{
  "encoder_norm": "batchnorm",
  "encoder_activation": "hardswish",
  "text_encoder_activation": "gelu_tanh",
  "text_encoder_fused_qkv": false,
  "text_encoder_qk_norm": false,
  "lr": 0.00055,
  "beta2": 0.999
}
Rows from block 3 of the image encoder of a small contrastive image-text model, named by matrix and row number. Rows with one number belong to one channel. Each number is 128 + 32 x the weight over its row's rms, rounded and kept within 0 to 255. All counts start at 0.
After each channel's rows are labels from the 100 images, of 14848, where the channel reaches its highest value: "responds to" is what is common among them. Only what is clearly more common there than usual is listed. The data: made-up ball-and-stick molecule models. In brackets: how many of the 100.
# convs0: expand 3x3 conv (encoder.blocks.3.convs.0.weight, 192x48x3x3, each kernel summed), inputs 0-47
# convs1: project pointwise conv (encoder.blocks.3.convs.1.weight, 48x192x1x1, transposed), outputs 0-47

convs0.111 [102 146 117 100 204 112 116 141 195 133 162  87 124 147 132 114 101 115 105 151  87  59 121 161 154 135 142 103  88 142 106  50 143 152 124  86 137  68 102 102 111 158 166 159  96 108 156 119]
convs1.111 [130 103 109 157 123 138 141 135  94  72 101 116 122 138 137 187 152 161 137 156  82 130 130 166 163 129 122 139 163 137 120 147 149 113  83 186  67 198 142  97 114  91  55 102 102 146  87  73]
responds to: balls and sticks (61)

convs0.51 [103 136 118 185 129 157  93 157 163  89 122 107 108 127 179 165 175 141  80 193 119 130 157 140 139 163  93 139 128  85 116 141 145 191 144 143 104 104  69 113 169 149 176 176 136  96 160 166]
convs1.51 [151 184 134  90 160 161 147 175 135 135  80  83 133 119 137 139 153 166 129 114 126 120  92  80  91 118 148 167 153 131 137 152  95 141 146 106  87 182 161 103 176 109  61 103 136  95 112  48]
responds to: dark backdrop (79); small balls on sticks (76)

convs0.97 [111 181  45 114 112 139 102  87 158  93 101 135 164 178 164  91 164  69 108 138 121  77  97  80 134 111 184 116 104 121 161 128 178 109 114  85 165 146 120 132 144 143 137 115 112  88  96 128]
convs1.97 [177 119 168 175 131 109 119 164 108 152 128 153  75 114  88 185  89 130 167 165 156 125 151 156 156 164  82 129 178 126  58 123  73 141 155 148 109 105 179 157 106 127  92 159 156 150 136  99]
responds to: blue ball (100); balls and sticks (63)

convs0.11 [ 59 110 189 106 161 133 142 151  96 148 177 145 127 183 104 117  90 184 138 180  90  96 142 171 145 142 140  97 197 137 141 100 119 120  67 193 147 107 101 152 120 126 144 142 117 132 139 128]
convs1.11 [131 118 115 197 155  61 162 100  74 126  89 176 150 123 116 128 178 132 128  75 171 138  78 148  93 124 121 168 127 103 137 164 120 158 176 124 111 187 149 117 119 171 112  77 119  98  96 119]
responds to: balls and sticks (70); balls: three (48)

convs0.159 [122 139  92 158 126 199 122 104 135  79 120 109 148  96 109 115 178 115  85 115 123 107 167 136 163  80 154 125 137 130 112 127 189 152 107  67 141 105  76 198 100 131 137 132 142  93 178 187]
convs1.159 [143 150 128 110 135 131 148 139 134 136  66  98 132 119 150 141 182  63 148 111 175 161  69  56 100 168 143 115 125  82 178 102 114 140  61 147 162 149 124 142 179 119 126  75 145 103 117 105]
responds to: purple ball (88); balls and sticks (65)

convs0.23 [158  98 164 173 112 120 156  75 111 121 114 169 123 113  79 119  96 151 173  89 153 150 160 163 142 121 112 146  37 127 150 109 124 164 203 143  92 161 169 146  91  95 128  89 142 158 133 120]
convs1.23 [ 84  89  94  96  81 165 146 164 135 114 133  79 167 134 150 144  75 127 106  81 166  78 113 174 103  57 148  71 118 103 121 119  99 127  98  77 127 151 123 112 130 137 179 158 157 147 140 164]
responds to: space-filling (100); balls: three (65)

convs0.181 [110 125  82  98 129  82 118 161  92 146 156 133 135 180  89 115  88 110 133 135 149 140 102 128 104 159 184 123 155 166 159 134 119  71  75 166 224 101 103 109 102 100  77 136 124 148 100 105]
convs1.181 [167 117 158 138  73 206 164  76 123 134  96 133 117 111 152 143 102 104 158 119  89 114 184 136 114 145 175 180 127  77  89 150 158 161 180 103  95 146  93 138 103 177 168 108 112 124 114 149]
responds to: dark backdrop (86); small balls on sticks (79); balls: twelve (36)

convs0.57 [147 175 139 132 172 123 102 115 115  93 117  84 126 156  92 116 126 176 130 125 102  60 110  82 144  55 179  95 130 175 154 107 194 112 129  84  92 115 122 147 101 138 132 148 150 197 124 147]
convs1.57 [ 96 119 134 121 108 177  34 134 169 135 144 159 160 114 154 144 125 107 159 102 143  72 100 147 119 110 175  96 126 135 176  93 150 118 122 139 110  83  86 186 146 152 149 136  73  69  93 117]
responds to: blue ball (100); small balls on sticks (90); balls: five (26)

convs0.73 [ 67 173 102 156 145 167 151 154 137 111 106  64 139 139 157 145 173 133  73 165 142 141 142 101 148 123 140 173 131  73 131 164 176 152 120 150 127 125  69 166 151 135 163 145 134  69 157 185]
convs1.73 [156 164 109  65 126 144 110 139 134 121 133 135 184 120 200 171 168  95 107 129 102 101  77 108 139 145 157 134 163  95 114 126 122  70  93 113 166 163  89 121 109 192 129 161 106  80 182 128]
responds to: small balls on sticks (73)

convs0.186 [127 166 160 199 135 136 104 146 170 118 109 119 143 109 168  93 182  97 117 144 131 118 165 113 111 119  55 158 116  72  75 154 127 157 186 109  96 148  92 145 168 161 151 159 133  77 150 153]
convs1.186 [149  89  99  88  50 152 143 107  80 106  87 162 194  96 170 153 155  93 128 111 161 138  67 140 126  83 115 105 164  86 138 133  91  99 118 100 142 127 121  80 168 117 141 124 167  92 112 110]
responds to: balls: three (53); balls: four (26)

convs0.50 [145 167 157 172 142 165 169 147 155 148 109 105 145 123 163 122 127 119 114 168 121  78  88 131  97  50 137 106 114  73 171 104 127 121 138  81 128  93 133 124 181 175 191 122 124 122 133 201]
convs1.50 [ 70  98 134 107 103 163 111  59 126 109 110 129 137 119 125 161 118 215 139 118 154 178 122 130 156 171  98 134 146 171  83 162 134 137 145 145 130 145 106 155 175  80 100 147  80  83  78  96]
responds to: red ball (99)

convs0.168 [108 169  97  62 137 121 147 128  77 125 150 145 103 166  73 111 153 135 151 140 126 124 107 154 105 129 153 116 167 152  81 104 127  88  95 171 218 118 105 126  97 104 126 194 173  86 137  99]
convs1.168 [163 158 145 133  52  70 159 162 120  90  89 170 110 165 162 106 108 109 157 117 136 126 139 168 139 115 123 106 170 146 135 135 100 104 111 173  99 173 192 105 154 171 136  61 102 112 124 167]
responds to: small balls on sticks (98); purple ball (61)

convs0.95 [ 79 125 128  98 121 105  76 142 226  57 117 109 128 149 197 138 132  82 152 128 118 124 122  77 161 142 148 124 135  61 139 101 126 185 160 160  92 149 122 121 132 125 147 105 119 124 157 114]
convs1.95 [186 157 146  96 103 110 185  74  71 180 147 167 143 123 103  93 128 118 132  46 142 110 100 119 134  93  89 150 142 170 161 125 103 124 149  61 121  81 120 126 112 138 119  74 145 121 120 147]
responds to: orange ball (93); small balls on sticks (63)

convs0.117 [ 71 171 172 208 139 153 168 116  90 121  96 163 103 162 107 141 128 163 159 162 107 116 130 122 164 140 108 134 159  88 110 149 138 108  90 204 156 116 134 177 134 163 170 137 147 100 167 160]
convs1.117 [152 167 140 112 127 152 151 142 122 202 157  86 161 145 139  78 162 153 100  98 104 179 172 120  95 115 149 142 140 166 164 117 121 137 146  92  62 133 134  63 118  78  91 106 148 115 103  66]
responds to: red ball (98); small balls on sticks (75)

convs0.82 [143 108 141 121 112 139  55 135  88 112  99 131 131  84 134  78 182 115  75 146 149 148 148 136 125  54  93 144 102 138  97  85 116 157 135  48  88 110 136 100 169 139 118 152 181 120 153 163]
convs1.82 [126 111 157 118 119 107  93 112 164  99 136 164 130 173 129 181 104 159 163  99 159 105 129 109 116 154 120 153 147 123 139 143 152  93  91 199 148 133 152 147 142  91  56  76 146 129  71  43]
responds to: balls and sticks (63); balls: twelve (40)

convs0.167 [100  79 154 153 131 164 183  98 124 130 141 163 118  77 110 119  96 126 131 112 174 129 158 176 171 105  63 111  45  93 128 111  80 158 153 112 116 109 144 156 103 154 165 105 188 147 139 130]
convs1.167 [154 150 157 132 133 156  74 137 135 163 141 128 146 177  91 131 172 115 118 113 151 105 109  62  88 146 174 151 163 138 120 108 202 102 110 102  61 192 143 112 145  83 108 125  67 121 118 143]
responds to: space-filling (96); dark backdrop (84); balls: three (49); balls: four (29)

convs0.176 [182 134 178 170 135 133 130 139 135 119  92 151 187 110 102 106 127 142 155 118 113 147 164 165 134  85 121 110  58 120 123 134 167 194 203 106  59 166 149 139 140 119 159 141 108 171 114 154]
convs1.176 [180  90  88  77 144 139 171 150 107 159 136 113 184 108 147 148 148  65  81  81 123  93 147 140 119 113 120  84 166 128 116 104 112  75 103 113 162  80 102  95 136 158 101 108 172  99  78 149]
responds to: balls and sticks (61); balls: three (53); balls: four (28)

convs0.173 [139 109 189 166 136 106 149 117 152 115 115 141 198 141 139 121 102 140 190 143 137 118 135 139 127 130  48 112  87  56 171 158 141 141 146 178  78 173 144 159 131 147 105 105 137 159 130  73]
convs1.173 [154 185 105 127 139 110  91 130  84  97 123 102  84 181 162 190 122  91  73 161 152 131 141 113 104  99 174 172 142 118  72 153 172 146 152 146 142 101 117 136 206 123 143 135  84 116 146 143]
responds to: space-filling (100); balls: three (59); balls: four (27)

convs0.46 [165 123  96 127 122 110 143  87 108 103 129 169 102 101  70 120 114 117 139  76 180 175 148  96  93 129 165 171 126 155 136 145 121  89 153 114 140 157 196 118 107  64  61 100 117 158  91  86]
convs1.46 [110 119 105 112 137 125  86 130 180 113 147  84 137 171 142 135  87 122 161 138  99 122  80 141 162 153  83  87  99  78 134 112  71  87  61 141 129 113  94 107 156 170 166 171 118 125 201 153]
responds to: balls: twelve (44); balls: eleven (26)

convs0.131 [142 131 167 183 111 157  90 107 216 192 113 169 161 139 154  83 124 133 143 151  97 101 126 155 137 166 141  53 139 151 138 162 143 130 166 139 108 131 133 170 102 123 175 128  74 140  91 134]
convs1.131 [111 111  98 132 135  73 182 142  89  98 151  99 112 154 144 175 129 156 101 126 158 118 116  83  79 132 125 188 166 123  65 142  88 154 159 117  92 147 148  90 180  96  97 108 144 110 200 138]
responds to: blue ball (100); small balls on sticks (92); balls: three (30)

convs0.118 [110 133 136  97 171 171  65 156 160  58 116  99 165 133 167 136 149 142  56 132 109  94 138 105 148 121 146  90 147  85  98 117 172 178 106 119  87 132  92 134 141 145 125 134 103  82 157 191]
convs1.118 [ 99 130 138 123  35 112 124 147 106 128 107 142 177 122 201 122 180 109 113 114  87 150  87 129 130 136 181 161 195  81 118  95  92 102 115 121 118 116  87  86 132 140 104 139 109  88 145  85]
responds to: small balls on sticks (71)

convs0.143 [103 102 185 142 162 102 200 104 126 158 132 161 130 130 105 105  85 171 197 156 138 123 145 167 155 148  65 112  94 124 168 126  82 127 137 189  92 144 163 130  82 137 154  98 134 171 134 117]
convs1.143 [155 146  92 188 134 153  86 176 142 138 125 172 136 195 140  95 167 115  99 135 115 172 141  89 109 149 190 174 197 141 119 139 131 103  93  95 132 116 124 150 170 132  69 164 127 136  96 157]
responds to: balls: three (62)

convs0.88 [125 129 138 153 136 131 170 156 162 174 172  65  66 106 153 182 114 104 123 180 139 107 116 173 116 113  95 125 133 131 196 117 135 172 176 131 155  92 112  93 146 177 189 123 122 155 123 161]
convs1.88 [128 172 147 108 124 144 127  65 125 190 122 173 134 142 112 107 125 154 111  68 100 132 150 115 162 144 111  89 108  71  64  92 110  94 103  99 135 168 110 126 150  66  84 188 105 119 163 106]
responds to: red ball (100); small balls on sticks (98)

convs0.78 [118  82 132  62 140 137  38 128 132 116 138 124 166 159 106  93  89 121 104 114 128 117 147 138 124 114 201 113 171 160 119 124 181 132 112 124 161  76  73 144 132  90  89 119  71 162 105 137]
convs1.78 [185 168  76 167 177 168 178 131 143 193 100  87 110 125 122  89 150 122 170 139 141 153 147 149 142 181 137 135  99 162  84 131  79 130 127  63 100 125 175 104 116 148 126  97 136 153 160 124]
responds to: small balls on sticks (96); yellow ball (71)

convs0.103 [ 89 164 187 148 113 142 156 183 103 164  80 126 146 163 169 141 127 151 143 165  93 148 128 128 125 129  77  97 183  88 128 146 110 146 156 151 114 173 100 135 150 161 208 145 151  73 167 132]
convs1.103 [120  85  91  96 123  63 100 101 177 107 177 139 101  58  97 127 130 105 139 128 108  92 113 167 132 117  95 157  86 170 156  95  80 121 119 113 176  83  90 148 102 147  81 155 115 151  83 136]
responds to: space-filling (89); balls: three (27)

convs0.141 [117 138 186 125 140 128 184 179  80 165  83 123 135 123 173 182 140 131 122 169 119 141 153 128 131 111  77 124 151  58 171 145  94 170 108 119 128 152 132 134 142 192 188 117 155  91 164 149]
convs1.141 [140  75 120 168  97 133  66  60 167  97 166 116 122 157  87 104 137  89 146  91  98 120 144 194  83 124 157  78  85 203 146 107 119 123 130 139 115 109 151 132  78 121 126 127 110 152 155 124]
responds to: small balls on sticks (67)

convs0.47 [158 125 131 128  91  74  96 127 169 134 128 169 145 132  82  83 106 138 191  91 150 152 133  89  83 125 161 137 126 136 151 156 139 105 173 121 117 158 203 110 104  89 132  95 101 197  73 107]
convs1.47 [100  90  98 107 102 187 166 140  96 104  94 116  95 167 142 115 104 118  63 142  70 171  81 178 170 102  92  93 159 143  82 126 105 127  95 158 153 129  81 124 154 177 151 134 102 124 155 141]
responds to: yellow ball (79)

convs0.178 [ 94 152 128 110 148 123  65 156 215 155 141  92  80 114 194 160 125 115 130 159 131 110 104 126  77  98 144 143 126  80 158  75 174 179 143  80 132  89 128 126 168 155 146 130 124 131 136 157]
convs1.178 [144 179 100 171 111 114 164 145  81  73 146 126 140 160 102 133 102 179 154  95 120 169  90 146 134 154 116 146 108 112  54 172 149  97 105 130 104 196 137  79 162 178 168 140 123 115 147 157]
responds to: yellow ball (96); small balls on sticks (68)

convs0.62 [109 115  91 111 135  56 139 148 110 137 165 153 110 168 113 117 103 118 128 135 130 131 107  96 109 193 147 134 188 147 139 151 120  58  85 173 193 127 130  85 121  92  68 126 121 140  95  68]
convs1.62 [107 147 132 132  57 210 189 143  92  74 127 118 140 103  99 155 148  79 107 128 134 165 123 137 100  95 139 169 170 119 137  82 154 126 167 104 132 163 119 158 158 139 175 107 176  87 157 127]
responds to: dark backdrop (81); small balls on sticks (70); balls: twelve (36); balls: eleven (26)

convs0.116 [ 96 146 179 131 171 148 154 128  94  74 137 143 165 144 125 111 139 185  88 137  91 126 176 103 186 164 112 120 202 106  83 162 109 121  80 175 123 163  93 156 119 134 126 154 129  81 157 115]
convs1.116 [134 135 110 143  68 184 113 116 118 210  97 165 111 129 140 145 170  74 165  97 169 100 111 143  82  81 166 100 108 106 151 125 127  83 166 135 100 100 190  93 143 161 111 141 147 154 104 142]
responds to: red ball (100); space-filling (65)

convs0.138 [121 114 117 132 179 176 150  88 100 142 166 167  81 128 136 104  94 131  89 142 102  84 121 121 192 148 138  95  82 114 144 111 119 111  84 119 185  58 105 198  93 174 130 114 145 136 154 138]
convs1.138 [148 186 173 146 140  99  77 177 122 113  85  71 139 152 127 120 118 199 131 108 168 161 119 155 125 142 155 144 170  85  79 138 145  97 134 153  86 182  99 140 198 114 106 121 107 149 140 105]
responds to: red ball (100); balls: three (60); balls: four (26)

convs0.21 [178 126 134  97 168 123 147 128 187 130 142 109 173 127  98  68 134 101 110 128  75  92 118 159 169 156 122  82 176 180  94  89  87 117 123  71 101  89 113 131  78 135 150 151  97 176 115 124]
convs1.21 [ 73 149 131  72 125 138  79 147 127  94 131  78 143 166 196 170 148 131 102 140 119 136 113 134 138 101 197 113 176 108 100 122 138 172  96 132 167 116  86 127 130 166 133 185 117  70 171 149]
responds to: balls: three (36)

convs0.12 [ 94  84 119 140 188 133 180 121 172 123 178 134 102  58 130 105 160 112 132 143 121 131 171 110 190 171  95 136 126  89 132 145 104 115 107  77 138 101 106 160  88 174 160  98 159 150 134 184]
convs1.12 [180 166 178 140 156 153  76 184 136 125  59  78 169 140 145 128 171 163 142  87 140 124 130 134  91  87 137 109 140 172 132 108 134 168  87 105 130 184 141  87 135  94 108 122 125 164 113  77]
responds to: balls: three (26)

convs0.144 [ 85 159 135  87 173 108 113 180 155 132 121 106 135 156 154 117 165 140 120 169  80 132 150  52 138 131 113 119 204 103  93 142 125 114  41 117 112 148  99 103 173 158 133 125  84 129 123 163]
convs1.144 [158  87 150 124  74  85 159  73  91 137 116 148 114 147 117  99 133 144 114 122 185  79 147 150 149 111 152 123  74 175 179  95 160 118 178  86 117 101 145 145  90 117 174 111 178 106 111 178]
responds to: small balls on sticks (70)

convs0.150 [172  97 137 150  98  94 116  91 133 109 129 173 143 114  74  93  93 132 162  92 184 168 156 114  91 131 136 155  72 150 135 152 126 116 185 126 107 148 194 125 113  70  98  83 124 179 105  97]
convs1.150 [164 142 118  90 115 140 182 180 172 100 159  68 138 142 141 176 110 134  82  82  85 116 149 156 171 104  89  98  84  85 160 107 149 137 124 124 149 159 123  83 148 184 177 137 122 102 136  90]
responds to: space-filling (80); balls: three (56)

convs0.172 [173  93 122 118 108  91 127 110 130 130 128 157 110 124  88 122 124 127 122  39 184 156 141  91  98 101 136 150  92 162 139 150 134  97 131 101 122 145 216 116 123  98  82  84 136 195  91  94]
convs1.172 [119 121  90  80 153 186 144 144 117  49 154 122 154 104 118 160 116  87 108 178  51  86  79 155 159 138 165 134 113 145 126 124 126  92  96 171 149 105  93 139 114 134 191 136 142 100 158 126]
responds to: yellow ball (70); balls: twelve (46); balls: eleven (35)

convs0.130 [128 113 194 125 124 136 150 162 118 200 175 118 137  76 113 193  51 160 138 143 109 133 123 202 122 109  85 124 110 145 122 118 102 137 120 135 144  73 123 109 162 169 127 178 150 127 167 137]
convs1.130 [142 107  72 129 138 122 138 153 126  93  93 153 109 212 117  95 188 109  86 101 125 171 106 123 145 165 130 152 159 114  92 122 151  82 148 102  62 183 131 122 174 113 183  92 120 156 111 149]
responds to: green ball (79)

convs0.99 [ 99 127  89 133 181 158  96 121 162 117 150  79 121  96 155 119 150 132  45 159 112 103 150 124 184 161 124 131 119 140 108  98 128 151  96  75 146  66  70 124  89 157 139 148 125 113 147 199]
convs1.99 [136 160 159 126 112 125  97 162 165  91 122  89 115 156 170 206 128 140 102 119  91  78  88 141 134 120 184 149 201 102 102 157 151 133  94 144 106 141 114 127 184 117 152 106  76  76 133  89]
responds to: balls and sticks (70); green ball (68); balls: twelve (34)

convs0.72 [ 86 179 123 139 176 127 112 164 158  82 135  85 105 137 195 151 162 132  86 155 109 123 144  94 159 178  92 147 131  75  97 122 109 158 150 114 131 126  57 126 147 181 164 132 127  73 165 139]
convs1.72 [182 128 128  96  77 111 146 117 102  99  65  92 157 111 161 121 119 132 165  64 178  82  76 117 123  83 117 148 108  98 112 133 157 133 104 150 106 134 162  37 167 111 140 150 132 103 152 111]
responds to: orange ball (92); small balls on sticks (74)

convs0.127 [ 99 128 136 158 138 115 174 108 111 206 135 163 110 161 104  68  85 148 177 169 140 109 121 157 143 160  84 112 107 161 176 155 106  67 117 162 157 111 132 177  99 153 150 100 140 179 119  97]
convs1.127 [194 141 105 134  97 171 132 179 171  67  87 138 168 172 110 169 145 111 161 136 114 184 104 110  91 155 145 122 191 139 128 140 123 110 139 150 125 169 115  67 158  90 121  76 137 134 145 161]
responds to: balls: twelve (30)

convs0.76 [113 149  92 105 171 143  84 142 183  84 153  99 114 104  97 105 118 189  76 136 112  90 145  90 160 165 176 143  64 146  82  69 157 151 124 120 138 102  96 149 113 109 158 131  71 123 135 145]
convs1.76 [132 107 163 108 100 113 106 124 106 116  89 149 172 156 179 188 151 129 135  87 115 131 101 149  75  85 110 132 166 115 148 186 115  90 110 165 114 187 141  98 162 158  75  76 112 117 142  66]
responds to: balls and sticks (60); balls: twelve (30)

convs0.90 [123 111 113 136 136  82 113  94 123 134 152 155 108 125  65  80  74 148 125 125 142 150 152  76 123 193 176 150 141 197 145 134 149  78 123 137 143 123 152 106  98  71  89 110 104 193  84 114]
convs1.90 [124  90 172  97 107 175  73 113 167  97 124 125 174 114 155 169 127  95 111 103  87 141  82 186 130 110  79 129 104  63 147  86 104 120 131 106 119 169  96 177 140 173 115 115 130  81 126 167]
responds to: balls: three (48)

convs0.33 [111 119 124 149 121  75 120 190 240 147 158  89 103 110 142 147 111 140 159 168 113 134 144 101  75 168 118 173 132 113 181 121 136 162 127 136 111  98 114  77 159 129 138 120 133 166 128 182]
convs1.33 [169 121 159 147 155 201 114 134  58 135 106 174 129 162 149 122 155 150 104 140 172 131  98  98 169 119 148 114 157 109  30 140 134  74 142 129  89 141 157 116 110 118 117 129 187 157 118  99]
responds to: yellow ball (100); space-filling (85); balls: three (28)

convs0.112 [ 91 167 159 163 153 129 158 109  93 169 111 122 171 152 131 115 124 154 208 167 123 185 179 192  94 136 111 133 116  89 132 125 137 188 133 122 111 193 129 162 115 146 136  99  94 108 104 165]
convs1.112 [172  96 132 123 171 116 110 128 121 129  65 120 129 132 158 161 117 140  98  59 145  87 133 183 132  76  56 102 112 175 109  97  83 130 135 134 122 134 190 115 153 134 169  99 184 165 138 112]
responds to: balls: three (43); balls: four (27)

convs0.189 [136 145 119  98 197 164  75 161  94  74 114 104 134 151 146 168 160 145  88 156 116 114 121 114 158 141 138 102  93  71 111  89 167 189  73 144 117 127  92 133 149 175 135 146 131  58 139 147]
convs1.189 [129 196 159 140  76 131 177 126 178 143 107 107 161 130 119 121 160 146 137 122 121 144  75  85 122 126 169 153 159 134 155 184 123 100 146 133  63 200 158  86 145 117 154 121  83  89 161 100]
responds to: purple ball (65)

convs0.20 [158 108 123 201 101 131  82 165 165 156 104 133 124 110 122 111 195 135  59 139 133 101 158  98  92 117 109 150  83 141  86 142 142 158 163  74  87 103 152  93 182 122 120 135 168 110  96 160]
convs1.20 [140 131 160  47 136  81 195 101 119 147 162 125 140 118 135 111 163  77 108  85 121 157 159  91 126 152 127 143 161 148 119 133  99  73 113 125 135 160 137 163 118 126 121 104 200 168 130  51]
responds to: balls and sticks (68); balls: ten (27); balls: twelve (26)

convs0.170 [148 134 146 200 102 173 125 118 104 124  80 137 171 126 101 128 130 136 133 132 140 142 162 166 119 162 156 137  65  81 138 135 130 196 168 116  81 147 114 141 105 128 173 206 164 116 112 190]
convs1.170 [192  54 144 150 121  65 126 116 103 168 151 159 121 137 137 140 142 179 190 146 143 150 130  96 151 129  83  83 133 172 157 138 103 103 163 145  94 158 201 132  90 119 125  90 162 129 138 134]
responds to: space-filling (100); balls: three (77)

convs0.43 [165 103 130 113  82  59 100 130 125 130 130 165 125 105  83 136 134 108 134  54 182 157 143  93  89 119 107 169 107 140 158 152 112 105 152 113 134 115 174  99 121  93  55  82 161 170  91 102]
convs1.43 [149 153 166 112 125 190 188 134 129  66 176 124 115 114 128 144  95 143 102 130  55  60  81 137 132 111 141 151  83 118  84 125 151 154 117 150 113 175 104 144 151 155 182 114 147  90 167 130]
responds to: yellow ball (86); balls: twelve (32); balls: eleven (26)

convs0.28 [ 77 211 130 184 169 124 177 139  92 149 140 139 121 159 114  52 159 140 154 163 157 147 168  86 135 157 173 152 150 105 108 193 102 107 122 115 138 155  78 150 121 131 114 134 107 127 101 117]
convs1.28 [ 81 116 106  68  93  99  91 135  94 163 111 130 166 118 190 138 135  90  96  61 157  72 153  91  95 153  87 158 152 145 125 144 142  86 108 145 132 171 144 106 134 118  76 119 108 152  71 110]
responds to: balls: eleven (27); balls: twelve (26)

convs0.17 [148 108 142 144  96  72 142 121 130 166 113 153  99 128  92 102 119 140 177 108 166 152 157 109  66 129 115 181 130 154 160 152 140 116 141 140 134 147 184  95 138  67  93  76 124 201  59 116]
convs1.17 [166 148 111 162  81 162 114  91  98  96 154 113 170 101 108 128  95  54  73 147  73 122  99 114 170 130 146  86 166 106 130 104  96  73 148 157 106 112 154 111 121 167 163 154 162 131 186 135]
responds to: yellow ball (82); space-filling (65)